config.yaml
model: "class-conditioned image flow-matching model"
dataset: "simulated grey scan slices of phantoms with and without marks"
train_examples: 122500
image_size: 32
horizontal_flip: false
conditioning: "class"
arch: "dit"
objective: "flow_matching"
cond_dim: 128
targets: ["side"]
num_classes: 2
cond_dropout: 0.2
logit_normal_time: false
norm: "layernorm"
activation: "gelu"
mlp_ratio: 6
head_dim: 64
fused_qkv: true
qk_norm: false
inner_norm: false
patch_size: [2, 2]
layers: 8
width: 192
positions: "rope"
optimizer: "soap"
beta2: 0.999
lr: 0.0041
beta1: 0.9
shampoo_beta: 0.999
eps: 1e-08
precondition_frequency: 16
max_precond_dim: 1024
one_sided: false
adamw_lr_other_params: 0.0019
ema_decay: 0.99
steps: 20500
batch_size: 128
epochs: 21.4
lr_schedule: "constant"
warmup_steps: 410
weight_decay: 0.06
adamw_weight_decay_other_params: 0.05
Rows from block 3 of a small class-conditioned image flow-matching model, named by matrix and row number. Rows with one number belong to one neuron. Each number is 128 + 24 x the weight over its row's rms, rounded and kept within 0 to 255. All counts start at 0. Numbers have three digits each.
After each neuron's rows are labels from the 100 images, of 14976 (inputs lightly noised), where the neuron reaches its highest value: "peak on" is the class under the peak. Only what is clearly more common there than usual is listed. The data: simulated grey scan slices of phantoms with and without marks.
# fc1: MLP up (model.blocks.3.mlp.fc1.weight, 1152x192), inputs 0-191
# fc2: MLP down (model.blocks.3.mlp.fc2.weight, 192x1152, transposed), outputs 0-191

fc1.542:127083124128116085116119147116132104170118114116127177164101141114142105131146167115153105111079090117101129155151086138114179090094107147111113112112138079135158157074142092115143130128124136144060128095154099151118132149099084109121109101112133178153140136152100111134139159111138143156133085140136122105133155146123136108123160163094108116154104118146107068159109115116137133116111127137147099143166185151153079134130141145147176123153098151104111123095153120122160133119135138112163143145103124118117133149098117110142113176126102106099087134109152107141114110118143107132
fc2.542:135105150089140111138118140128106105116126143121136125148151128102138105119141121124102122141125119114151106126165121091132107128141124135097134149119078156077121126092139110112135113143162150152134138130181098125103131187112146138078132138192128136130155145175118105142137182093147130151113071143112148115122152097132145141125089098138126113176148120141121173132102109108098173136072145140135143136134196128137113151137105122127167114129091136130081092148113107141119159118122119103164135103109166091122106131140104122173191136124097127138101077118085114149108143122129082135
peak on: bone

fc1.571:139145137102155174128147114110109150149123144170063101158141102164129130104112136121112112161133111124143113146120149136165103123148192163172164122148126129115152146082132107105149114184088122115110115138162173155097163123117079116135110120114139128127059125102097124088147112172115161083138132153090148114140138071147132129118142138111139107116109113163138092113121169125117139098174117133133130131183120155103137114119103115121122151117151110133142135152128090111120153125157076154118135125134148140105134097094121133119114099123108092112138144158090137103166168149144124126
fc2.571:123195138093145147108088119086144126143165112121162073095098097133134160128151125129146153104080152129125106092105107148121166128116151147112182140085087140096157132103108136160131123134115119119117138084167140147104156168097149109116151136132094129119173201138115136108193134122106138128141082168153137101095119107109110130180118127107103106108150068110125113109118124114106156111094135148129147137113132114128169136136133137124138124171123121120097128116144158147118155110124154120111121142139097105175158118145141148126118150114112135141111107134162106157146102115154148149
peak on: air

fc1.12:122155103121103144155160093130125100106140107180132093118134122114117154137124196062115128197107107136141129127118079153140154119112104143125149113113168146110141128108132122174079129144132123173115148083111102121130137109125163156165145121091177147134146128147130159133146161116078129104148120146121110117088122142153160145128130101163121160127129114089115137121129113171126125130108139104124123104118140128062131166143113115139112116088092099096157157141163104146116107110076188127112139147155090121138113112117121102150119096152132122097147132126105097105152114158112138133
fc2.12:136113130119160139107116148137146084104104120135135148141153119110133134134112147114167105127127148088116167105133117130138112119137167098115154149117110136116137111110130147132066105128143162128123152162139096159113164108116152150085125120128093137157137111161090167165167117143126126129094123148108142145120103149118111120139127141133120101133128112114127143121172113140125107147126188137092096140120178111121109167113143130147179104149145122141101093143076141125093111093099140095156125131120147118119134159083115109162197134117114156105169129144103132085155184081208153123
peak on: air

fc1.11:113108170089137141132116103135117151109115156118149098112163083157105143121110144150154144155138174109169147164120159109092133151137116083101148121181123126141148107137132116110121125110107113154126129139138138153151117127107147139110159154166139114138104120154106104134125079147152127119086125135136121094107137131131112149110136152126113123175118153161104156073123158111103101132102184100136128118130081128125112134154133115113126124078088153146102164148060134134119165146143179185140107123129169094114105124137127111094124117149139131158135133149167083149103117129132206124
fc2.11:142133117130121147106138111140129144108117089135103133106138130098105113113208118107143132141156109165101146087127079117096103139112134138140081106166125085151164134119129069100139142105103122137135073109150181122138082122121133093181144112103128145127120062117126114160137123106096132084136161131140102161162135149131113108114110145186158173130102135133140152147132168148132113134140150110129089140105110147103147133166133160093108158162115122143108130123150144104152131116114112094132117091142129136135162143130156141138126167149145153157137113118167117121105151117080145079
peak on: lung or cavity; soft tissue

fc1.196:142133114095146140136131154115102169100123118134096143094078098155140164099147073126154123135118084128131128128141123115120122158086148084125109092147166133139139106106132136084117068115092147113060135113162109147102123127122147130120182122119134148114136133142138130128156139112154128146125122108114157173121142102108128057135180130125123117120139128097112137164072176152100148119131156137152100162092117143108132128114126153117133157148134142175116130139044131133143110130130132144169109090121131123162149073165133135096102135136105155139102143136111115108144134119126159131
fc2.196:113098104154113149135160148128148133151145127094101153096146146126099098136135122168106133106151122113133150099170108155123091152141071166115149146112145123139130114121126124168134145130141096130123153169142189141101113149125131160093111133133104142153125164132132131156081158110139114167140137161150124101121095117126095090110103107144153089158150125132092119110146074136131088115129094114207142110123152083160160141108152122129141141131093114127135144107109111136150119123194159124125133091135117142148135110145124123093148176155130115126197172141124144162123146127175124120
peak on: organ; mark

fc1.126:111122092108138115189139093110114153171173188159076126139138134131133090117135116114126136111155133147131109112116189149106147126142137141147143137152131154112164150128131086172108095108142136129109129096185153134127106099122182114139088142099125127120091107127131076108125141098096110105110117132134140124153103144117155144106136143109097112130177139155127065110109083117107139143144156117121129124149110099148118219121109140147127139129136102064152164108141125116115161144121136102092140113117160127113124114129141095097136118133106133084157116154142135125109117140147111108
fc2.126:134119145122138111152126153125126139089121114135189134123135102164172135102117166107125096132181102120121138110131117126123125141129108128117146107130100160097134116116094106141128086135150135115145109165120167132116123077142193130118129133113156140124144118133145117147138135110128149101084136120119126109145132086110171119136132126171136133197146130115115144103140117111123153122187138123146066130156102130094154152126132148155149063153121124068138062106152139153117128190148112098127132127133090134115120157123154118105068136137114125118104112056105157128138133107096119122
peak on: organ

fc1.635:128121144130128161125149188100147145122075125118124138163122142178116177117125105135117163134128163165124129102084145111123127110120101086165111157130124143081128123139155135177153115132119105141170102124112146121126072108051159136135168121138118098111111106162098081096112132109131115117116122142133146115132125123136119141133130154125115133121146118116155091110170119108098079101109123110121127128135129140120180118082161140133113152111134115119155171147137094128070088135116114133143182145110185174107096130121105140114089146130118134114101109148134117121117131128178176142
fc2.635:131131134176138130160143163128094127101183123142098096118094109108134148122131112133077058130113097096139160113095105105147127147100069151157147131130092193114124163143143080105110153127099116120121149145137113100126132152137106141161080160091132135116116116110141117118136164106133145117125130136135104153110096112141150138116142125137097134101164130166113143136176132128126058124149178118094138154118185151159109140076158134157104139119123127150158155118160129155132148162135115087149148109087116106114140124119118128157129119117116159126132134171119101100141131124158154121
peak on: lung or cavity

fc1.110:148137126168130109158133111113132138167121159125181174098131088086128147163141121127156180162115139145135095125137131120144115112073123110136119148101150074170121147103108092111127181133150131143123142101133140108140136106103071136137151133159131160116150127144149100091139122166121089151116120095140161138153124132112175147149132117190098133131150125130152096086179121129130122118129107088149138117097124119157123149069157148129083116149126132124122165100143132111163103159153146117125154119123102110092144185173114075129107139134121127097094117137121102137109141110120112128
fc2.110:121162120069130091095133131152161146136142140132109140110104105120143134099113110155103110140100120120104127115142103118159112142153142115102151147078145113171165125163090093101101099132135143127151092118163141197128110180125125117098184124115145093142113125133152116119186151195122134088112119189122131158114158133064121132134080135077162118127158064122152115107143135098117113120149089122112150152166118120105132157114119145112150145118093154135111108146116135113125167160141134117161127149166106102124117123127110117141101153096127132117138117128142141145145133122148123113
peak on: soft tissue

fc1.469:136098094140139136169110128143107106127105172132134147107099108115098201110122089126124123123176121088158135145127139087097148150105114161159173111118171134168117127118109137110183163148127111070141132121135122086158139123117133140146161129156159092122131117131124162128153086152084125097127111100067133125138149124099123096161147144097140093150111150132111177110100129115155116102139163126147111123124157096138086142108094095123097109165128111154114136158139123131111099102120129139166107100115070147129163154158089145106131145131129131110124155101099118117117143127137122159
fc2.469:125124124142130155136142108074106140152159142136133131108130129117123078153137123149129192091115148095141094118111161122196168145126110152171140143088134129125131133117088124098140127124088138120148123125173141099133096153114128141132164140193122102172160134134132108110119159086120140130099145127106165154114143129159098158128113126164104149085161117158116156134150092112155157165165167129164123110119128129131129110119105146164106144147124145111126071119111112133133115105133154147195143124149140146111131095123150158058152130108131161143102124111136123132177109126169122130
peak on: lung or cavity

fc1.348:120096086101111160118146132156127123130156093147109160131113137079110118131144137109118133145123151114097134166101130125104096117116109103131101102129157113149080148171161150165084153127138133115113163129118138147152166158148120093092142104135141152159210109120130127140068149115129149101145154079137158158104119180119110090127112131110095112113116102115076146159102145129120175114125155125118102122145086117098108168158132119156124125173133147136134119096139116109127164088099121084116152130126130099121127112120159095165141119147149107093126092145146125122140175127154106113
fc2.348:119146115156110136149117134108120128128165138160160111137126122125145152130112150099131139150085130187121091130140116093158103118136144131137116126181107162134102160117110108122166119146124138094140090105134156141098147139137120113085073128095121122070123115158118123114119117146132119119152165100150141105103152116138129125150127119095096176143173143149097113113103141162093143140127179149198103120169069138170094127148167139125090142125124143091182161120162122154111130089118096121131105096123129154107124148080116112126129108113134130113128128148178126082157125117119161103
peak on: air

fc1.32:151092133104156120144121143145107189104120134104105066093165096143101127110136143196146164143129083114094123158139185135095108125139133116139131115164108121132190145070117140160120102112099145171077124154141147146108153138101143148096142100134132147137143129133139099127147090147143135118099105119093106116145142094118130165094154135168116132153090161165133156117066168101127118088120141125117162146125139119119124178149125144140138120091144122169160124116119133117108128111143081122170114120157145118158114142132120135111122138139144141151136122142135095125130178150129113135
fc2.32:124122092126167076106147125125111125160110130096125131117109121131099128068123124091111164121119168110113113087131111200184146129098131098124143121111099133156169100140139098114145150113120121132134170115094135168132112164129142142129166137147140149139146155179100112128134120115125133139125076142193108158091109127123095113167089141120134142160119103103105103158184123140133132141118147128112146115123102126135139133121151121162138145163095122119104093106096135151125113143142175086134132115129158153145121135158151141097152138123127126182130139183085101183132105104102145130
peak on: lung or cavity

fc1.667:134142163123104095126112107072140133131159134116146103124144104159117130090135078076106122096076158114119125141145101163123097115139120125165134142145095115126156125125134140128154077110115109143127104142139166166113122185137115139082153132118085135165064139127104088141148156143147108148160109156147073091136133141098143097125127144141116126094136146123107141102157124129100160162162101085139164117142122126132105144121133129102143096122128080166149144124144136137069074119165142130126136136152131124122136137083102115131122138097091101117108114105116095100120095123076138116
fc2.667:109135108171165106113158128136101112112102141145120116108117131115131137113139151106132129156091084120103097156150134154137113122119102124110158156108143155173158148143114134139133113126142138113157117120164170165149144129114100147153117136114154136141172133168186074167169103098135135142082126105123140168118112119106135084170123141124121144140153171152160115112133138187127164142177151141152120125141067113175137121127130160156128140113104135144129132107128105183166106120129153099130120129114106133145135133115133190134132121128083140130101141169194103169105162139122138140
peak on: soft tissue

fc1.677:124108078114168192151099122144112144151145084150100105096124154124108128127111096059160121126123132152123140153118120121139135127183101137139099094125143116096108136168091128169132116174122126121135105120134115135107143113175103163115174122117166113151163111170111149141096149109105143146150121140158133178115157130116155133117097116119136135167148122146143148108111097109125131100113154111120144127167145132047138094134094162131130101130131141129152157106103102180121125134105134147163161112148110112165139102108136108146098135173173172148109115138129155135152112127136130146
fc2.677:160130138118128101127103129115120128159096144141142128128153142124105098165144164136073140139144123125093107128115127135143131145107106139132144139109099156132115096127123121120144134115131140124107139135134147134089141168110153122139131120107136134100111141083065121138154141143145124125107143128151120049095091121068089128178114115099114140185136121112144123140107146132142084120097233107093126124118094109193137114054123119130126115150128125144130061123128147108146120115143118093166136134154124143146147127118156112168123141165153104148105113127155110129123151130154093108
peak on: air

fc1.279:135136119162094133130146134110114169128141134130117151143146067120132123157129124143098179117121085107160167088122177120141099126114125130186141134139131141134095138104090078119148104095155117149105168129164166144122121140096147119092136119113114114128136156128104130136140116099148116128129116148116132123140091146195131118096123130159159116158153074057116102108188102136118171119125120103132160131097152132123084109167176132092109134127134111174152110110133110150144088118127126118128145136082115136116075163136151123155123123104146103110097134131090137128113111166126106121
fc2.279:119131142146122119134113134095134177118114172129119124158124112130130162085149161100131120169150135124131118149129099094138096118162127130116117115182144164142136147096110141170129071150136114126158119097127150167136133137119084142138088089128136143082100117119089138132121180126086137132149178100114125136126131130139135126136111140163100149116147132224119128129125099128135132082092143145113112156165122116172125150134135171116109131143162134116103147122151102128109119125137101127125104092112135110130140183093158125090175144122132153122115128123124123093108174148084165072
peak on: lung or cavity

fc1.363:153092121170121144147106135102133105163143155114138166106155130160140113061164130102131113126174141125108135129132102127062087126131143132090144108121153102168079114151096144141136106119156132104123132136156152129112114133117133157099109089159125120096151099129102149118082100128142120136114119097111155153136147135184137036129109135168086119116187179100132120150109136167109100129118131103137122160139132122128085147114097139109143112137131156123136111123114156161171113147120157102157132114107104152168104125098115120141135133151105136133102128123137129098136096126087122163
fc2.363:139132105100132129164112128126151095134124157136141129126164097114079111103147107176159134148104095138125141126166124118067128084129159154119189136108113088147139152152084176128171112107146165148136105150170155093150095150090160152155128102140120140143133145134108135137094149126123121142114116094114125152105113141118157152121094134099116115086156121121133127135153086066114108117103146086142130153128120067123125171123124152131154136125120142147096117099097157147173087151142118131149157142125096144112146152118119133148147140136152136103184110120125153150122175089154146127
peak on: soft tissue; bone

fc1.637:158137149060113111098147138102106152160141125137100129141104158118123136121107105031126152136158131152111132128115103125178121112138179147125105112157115095132136160188104125130122110118122129130107092095131134113150141170152089135135176122130129127115131160095120154160106150144164139123159162115087120143113167106150090107127105141158088127148165145109153108089172101115123082118150162106120120140119132120155113138118083113119121146082137131077143113096125186119144143142132158124120131132159073118140166129157145123118114116150129133100118143153130113147125143139155143106
fc2.637:140093095104112105116120137113107129102116111121116132155142125081130130134105114148127134107130162101132126108146157093170105137131130165117132122124131115142165139139122120122133123125126120167124159182104124189093112200166102146148122164110062155110111165125153166118157134129144186148135106152100123156098144091176140144112096128085131083103166104139126137098138129147097145103116181115110177145131154138090110142093129125125135165166121135105127128118129065152139137109132147098150134139151105106085125106156121127067153114097121108105129136110141157131121125127124156117
peak on: bone

fc1.709:129144150145134162135131123111147118163101128137134100106115128150114178130155043128098118119107187124119118152128164128127095128081109104140115124133099121107123107164130128130165098157098108134103131126146129148136143164108115128099093189123168132143049149138137122125120148123113130147133131099215093132116156128119166103148125112158100169083099117116129127136067147086116112150129135127134111181155145115120124123116121180134166139127110155156123117088145155137131110140130122103122132120109113126125136076128122114059155104134138159129136130130101134108127147135133110114
fc2.709:116144090129148128106123114166147120086129120121152111137112161112137085151087093125102094124132116137121114114169130105095136137129079070153121117075077119133128116167142149121148154153100150127119196128127049101097124166130132137135149132101082137150123169107086164146151109114139152164121122131138136115086124110082122131122130131105140143143156128069122123138107136113117173151117148113097121134092157133134122125141143119152166117111148153136109095112153113159130153086092121118128117135156099084162128071095122121142108172127132094102132145122133147122139115158146110149
peak on: soft tissue

fc1.655:133142119073143117128115082111130184139168123112141120115106131181115096127154155067131140095164183145089135136110145149142107130125110202125084153102136147124094118123147111045150137122142114131143114099159128131179150089178084123131113147131133129099091161099127119138098138144167112133135144125113141123123139097129123119130135142151112176141146142118118091082182110102112102163112149101144172117148120149089124179134117115166086125119119131170158119143146130132117173119152154126101144143127124133137139131152132105123132113128118154138118129141127107115113141156113136111
fc2.655:155119146120128120137124107117131160126139118165106160163115119105135142122129156167124176122150119134151175150120163123137133136135109137099141114095100088125140142101082159094175138148115111166129084150113164190100111140144177127107107136146120131124143150115129104121132132146158088133145089114166167135123155116108182157130088132099132119074132145115104159121159140106144143122138150123083156096117079142099124131080102125132180161126106141116113188124146085143114096110168135108124137131187136151138145099155143090129144139131114135141112124099142132176138146111163103131
peak on: bone; soft tissue

fc1.62:116108080100125159152137151169109131108160129129129146154082207078114125126115118151198117109158110119117121141116109109106106149110125132134161144128102101130131138120118141095116164128133133150130077121099099150168155094178135154109132111128136120120189134140116111104133135142116133109113145129069133094093141140125105135125134120123122128120093100123081145151100134162107143152113142111127093132120151109146158141116105117173105137151123106118124117082134134078087153174116131146114087150143126180126128105149147121177158156179082136129103162150119111150125157145147134115
fc2.62:129145107121098159133107140073131129129092152112163138127129123119110149133143128066166122156125119126143095143135162115128125133101163144148144103136143080099142112107115139178150093113093113108148141116126168126157157082110123154143083120132160132130115110134162089091090096147139100104126146128170130113103139153135143139143143151150101142126140199159157131089131131145113127131098156156163116134134152162133119119147105124081115148126126092125183157128166155119178134160122077147123126116145134183140154142108110107146159102150126120118098187136133101109124116097081142136
peak on: soft tissue; bone

fc1.145:133149113181102090112145120148141134172144116163098104098152106129139152104129100107126124128100075156138160103112138102124129115155148177135149153167147132155151085119160124124126163122142120135156137128129137153079068130126134167105154141110132134113112051120115069113157145155162121153133144135152158124121105150168147191128136135166086144170148140125137107114163130102090118131118126119128135104086138115130164109134120145136116147125130121131100165158098139140123080097163145088137149114088149124120107152123112122110114133081137079123134107135145108182105130115148123141
fc2.145:128118123162173080127153102141105115116111140113157089083138142140098084148170140120181145129134111091123104127139113121119112119137147102153145123179154092139143064137145143111100083144135143127112122131128175114107114096142109138117110152117128131133101088149105134134134137144139171140105187137126114127110066125115115146137153160104151168136144133126119120136131142142150098117126143141151148127157142168168145111145128128108060122126089109133191090129147115123162128108169103122106142134098137155122123176108151144144140086105134185138140155163130082111142151110096130108
peak on: organ

fc1.551:121121132136128152126127150118124117133149143138103184124124110115139135141137118082109133118148070112089115115134167097114125127103180145143125136131153140126156144138160107116150110126142131086061110096103149110137163092144141119126110126131108109112081161157083128130150169135131124108136089126130166121145172139143121080119091128168127105133084110152143157109157136160137166137127106142100128105157139123130152185144131100164081087129107160072162135132140060119100139099147104099174133133135092118107137152121115130175149159097080141149137141151159115114119130119120135131
fc2.551:122142119098132102093106123110151134104090122127132148099140107113145107127140123172136103137115158110160116101125136121175145139144167123113136124081101114139130174130134130128089149133112138138143123107185133128129113126099138115111204105134142154149136138142129115143165115138145122126107095156090130138138155160114110132123072151133121124097170103129154091162164097085133171111143109133140117117151101119083186106139115143114154131136135162089079166118110104110146101119147146161144131153143101105136137096124129169137146132129137125123131138062098143198136048121141123135
peak on: soft tissue; bone

fc1.92:140106129112107097126142139098127125158144118110127096178119086148105126108156112102122159153141138137108149085098108137166100116084087093076129153113121137108213103101109106135156048132138125129140143123129085130109103114090165171103105157146136128171105107097152130159124122142133106126117110142107093084145141116163137107132144091129133110111141132095139129108135114171138140112137165127158183115147148106092130165155128146127121102140113087143144163097123139104103102120127151116152087120145090124123057135108137155156127129145139146111153136140126135137134111110110135119
fc2.92:125112125175135111100083122102103138120160085137148119137121071126101094108123122130124120136154104119128112098132103140185095106086166183101097144109150178136160112140070165152154116097115105120124145109117136102113122138136094131109104108126153153152176126091131134145097140161129165130108130136141088117086128069144133111122119124123131131172147101143116120160116116112138167073132154139149159127189143110121132145093186138123111164109118113096116163113102127128127137123122167123074128097121134148151099156139123148112118141143106097100105143145128107161140136106146108104
peak on: lung or cavity; soft tissue

fc1.731:123147130107109105126146162147167052128135128102128107134123143155155165174144112121160142115121134118133102152123139126102134108083092097119145099149115086130133141126155133157097119109167113148099120152090116137140183102111141140105162128140151114128121094132131160115127136089104121098090146102136112118151204130108146117121130137106148107109141118112119120160118137131150096101141172116117105173113136113062107148093127149179146114130100139163180144098137079132115111143126157100114154132123093125115169109121138114141134102136120139082106059108130113128133161137178123118
fc2.731:111137110153132133130123114134165132111149132082184103176116123112113108120155118101117124155162134107102101125148113131134093117088120136130107074178073163127180133106120098152127105122124120134146082132131084136164117116152116127153113160133117147160128118151106184110120118122130108137152134094108129147098166144131121160074128084150115151159126139138109112121098117137103118137111156113132107172113154163137124104104136137137122073111141092098147146121150138139138112102106096120132145161099113158117162150104119086101134137148146147119178112104125111038137157138085144136
peak on: bone

fc1.734:152087121150090147151129125128121150110081139139158113099119155142141139123127124117107133105132110124119128131133162114125122122129145122135146108141123126143110131131139142157124114122095121110132128127146133146142152150114105125131104115121137107104102120133161129122104176128101129058125100137114146129178157135166110229106168098154117148107128166119136037080152117142125057136123118122135144065119097115129161120138109155124170054135109071144149125136128133122165105149137174112161132140104151122112128154114143131154142120169138142128111128100147122147133082157136134108
fc2.734:100112126130126088104099158142052139116145190169149152121159113168116128148094154146137103088153107129174108157104111112155115152138136117163166157097134109108127141168141132124129135112134150130111145114129151110107130158104100115129143139177112141149114124130078121149152095115108100136120098148118126107124135107154146117091153137080137115142105133139104121146150129121148111134140099135199149135150143142090134123153092113176158143137133176144134131136134118096147114119105169162179124125132086129109132105104100140114122090139122090113186100183118131128135087120164104121
peak on: air

fc1.766:180158119129129111126100112155096127144118096181118119097109130126157149103135132101079086118126103137125123101126119132097149098145116134142163152111131133123123127130083118117129122187081099127161124144164090059088140153171073112137142104114157136155122127107134100127141175129145122141117086151056108092115111116149156132128112138166158085119158121136108123118107097112135093124144137114120174148141140112101145100095169159167159142133141147142140163088116141126128108129094133137135165155102114143107137113157123132157145122156161116145118113125137125118162132178084155131
fc2.766:136078113122101072131135143156062120124157117099117108135131129119155166102131137185137179096108105129151121124081132118085143128121139182141173133111110149126162115118148157129108117122123133139138148135150088142138146176094073087139123121139100129127150159122130127111147114113107167142158121111155117137137095079132129098067148122178115114115153083112139120119111126125134164111101089142106190127165156121109118123134133135137138122129121109119140143123162121158112130146151131103098108115133118137173151128135135146182102124133132137082134188125146144110129128075161102127
peak on: air

fc1.235:128125123149133118124138101149141158127120135123154144102129100103118156137143133172107115154104115126115116112128150158130129108121134095090151176174157112131160129118146163118143116102150115129105113130178099140084140142137104135113159087157130132162094101155142111131212138153156102127083155121087119130099139106163126110122113134164116114113146111126108137055104162135196140117106143104143115090151105118119168126107173154117122151109098139129148175166066143146131090127168139148129135100144149112112113143130101165141129141134123101073132087105116128155120103125133144142
fc2.235:145149132141116122126141143109118172112105110122097145143089162135107184148135145117135149139108116157150094112105143137137156113143117142159097128192165127153128108162135133101157134127155110101150146113155175151159117100163109087130109125093119115158089088118165148107127140162132152137144206133124102153147128132161133092138149121130127140140124103175153098116140100135157135089124160119126132124126167143130128112146100107151124139156102145162191129129124071113147139098158116114147104126123044126133134138117150147107083090119116118147111169118122164113118095140095118148
peak on: lung or cavity

fc1.202:119096121072149132203128123129136151134069121105128109144114102129162080158128157148138133141125176150140145172129128138092098133141166168120122162134154101113073114137134138124137135118140117127109164138146160136149109140125161135148137121137148130129157100146166169090140109106156119043096166126117133161104109096137128133114147142143137152091074117119128098193116127136120121149120073141157127173125130133137113128120102137144122092121104099188156129147123155114098108119112159129138108134115185130127118074119144147163112141101125101117137134126106120117132116109136134130
fc2.202:097160122103105179153157135075079113144189154163132081135123160160137157132101113124072128148126130095110102140121129141131106147128117124176148140114124127128119153125100118143152164100123132131120106155183180129154119146120208106115129126117157124133122171162117114149152132122121120137091117136105129108085121125106091087113096125106095110068137115121146152149133121090141160126124131154133149139114181129116141138104124113139079093112084143106136159120088133123121132128129136150145108114121153108120114120131091142134106137103105113108129120110135074072147112139163153117
peak on: soft tissue

fc1.5:175093137115117184124144139084110140155176151102179088157143143165111126104151160099146114138168193127128168151080155110144159128123070075164124149101128122134185095114118117140130092157138113145161146109117128105138142101118135130132151147163113132149081091126139131127148140110113155095134142126137148154117155109130116114122119131142112141131141126144133104142141157138121114129107127155139120099141137122114116100151120154091151113124153111163138094142224137133113115134099103132098152168124155114075094123140137131165116121148136118132119109166111106092121143120119098124
fc2.5:109136160136156099188126136159090094133077154139140106131131112121137155126106151106124106140078098095126146125135137126101112164115076153118153147103127147127123103163129164115118149156108161125093096132115125163123128129171148099115128146162106166152147155125064132154124133115141133115111089137146100091101111104100097130119173121092109141097124142124140077152115161075151122134117155127146144157140129129193137081104129099117139156119098094181121138101083114092123124120123140117133109105137097117101091109127134140133136106115155131129142132172151151182132174130126141120
peak on: air

fc1.484:101108124092133049137144096135113091099127132126146117120145145096123077099124134142140114129087079119112132158191172140109084116132140167118120179103157120065130113108121106093133142151112131101126109100144096096107119100158116136117127137108098124132172156117139088147176139154082135120129122097099125122130122129124120130142164175150137134150101144153157087150110129109121147119121136131128140100151140156134114211139086108128085126118126125111173114131148157145157128128148131161092150120135159116128131108111111144141161133102102160105137120124141109157116123153118077120
fc2.484:131131129109149102099105125173168104156125095129097103097133128127138146176128108084118059174162123088138131069122118110140097126142166119125147170116064152154129145147131171143089134115137137115128112128176078115103141091091167103106152125121145150112128186154119110127151125094144095099094145128155151106155111146092129120143158121109128142125117093139139143150146147132117128115138168156119142140154143119179150138099144121115176155148126141149118168118104102109113124127114125107163140135116135118151114155167146110177119099131095151109129143107094121112124166146142099114
peak on: bone

fc1.578:162112109139125113122133122124129144149134107186136136116142122112120151152136109215124118138082112127125088127111160122112127060097173104140104125116110153149083127137115120193164124128132133109153092096162127154122187109138088132149149171140135105114099140115135146113123145132119126151147109120133143113158126126091120115124111173157148145104140089103121109125136147164148184068129144124127102149125118162100112094097156113152140113158117176177158126104164183130087130147127125109144148141109141150145097093138116113110148105123117110119113168153122114139128108147098134140
fc2.578:100135110099137120096106139166087130159117144126146135118128099139107133140151184132100127114120135101103116111134121186124141122147158136133100137101076157107127097114093105111161105144146147123114149112117125129115114174125118151107105114075144117147122135121105150142090113137130150139137112146126119130111140119104144133099157120101141103193154115142140122135102105115110140157139129129220090172153088147122130149115149156104134081104095138141066035145125138098117159113129125134148182139150176115101129129152133103128119132120146147120115125111109120118130067111136149115
peak on: organ

fc1.180:123145120088132128151150125163120123104132128155134189115078119139112124138104133127120122159091143086124117106137133087166157110117082160087120140118158122113199105120114120113144107104110148159137099071115149088124139102120169165119121125067171117130155103146146113152125103180112141072166124184108097098159097130115155109109126159127110122168129102154083097119166126160150160143138137108120131100130128110077166137124114145124128103104157128137130087127095103148126130143146108126104172118129150102130090113134145117125143150133152094142133111147119135128144129145098119131
fc2.180:144110173124184119084099102128124095163111112128134149117111109137127149150144151093135122156074126116167097106154144135145148134099182109126130149086134118172135093146128199124122141124174104124154128150174117138150162146126151164124179120133129113129134135144101100130110110126132145138131122122129178152121141119102106102112126123120054115130153158121179164108150129129137110101135132192100092115100110103160105115130135139116149132157123143139124127143096119182118158134130122123093126164110137123155108098166113141150139129060108137085141126091096137143125122128153152140
peak on: organ; bone

fc1.148:145101129135147166140131135116157135145110136149159103145116124108111168117092104126113154125128109145122149133147125119144121117117112120122148124146125121060130131114157119161135165203124113142121108111112125140130155147109154143095134134168094150150062153117149104126135163113102140164089079139174104149129144113139157161111133094144115093137140146148119092082128109158128120112142130086185143143163155135142086119108113099098132116128097094111110133159113100159191071126119170104145138156141144155122107169128126111125139137064086121131135111154121099119113103159167134133
fc2.148:148134076087116144132127129094105121093150146181117129127146142093154100143119113147112100122159126162136053119158132070150137126083070099140123147123144142146164153141115113105122174116110127143119161156149106140174112149101134140161113119119116091124126124110128136107130122126103117162095097137133107120100137092150092164147121151156135130112170113094113166130116137113089134126114168116119139129108161109069136145128105148139122174124118128107129064150140116116141161115138124141098080134103139080112148131141093121148104081135084132110109130153147151118159151124127172107
peak on: lung or cavity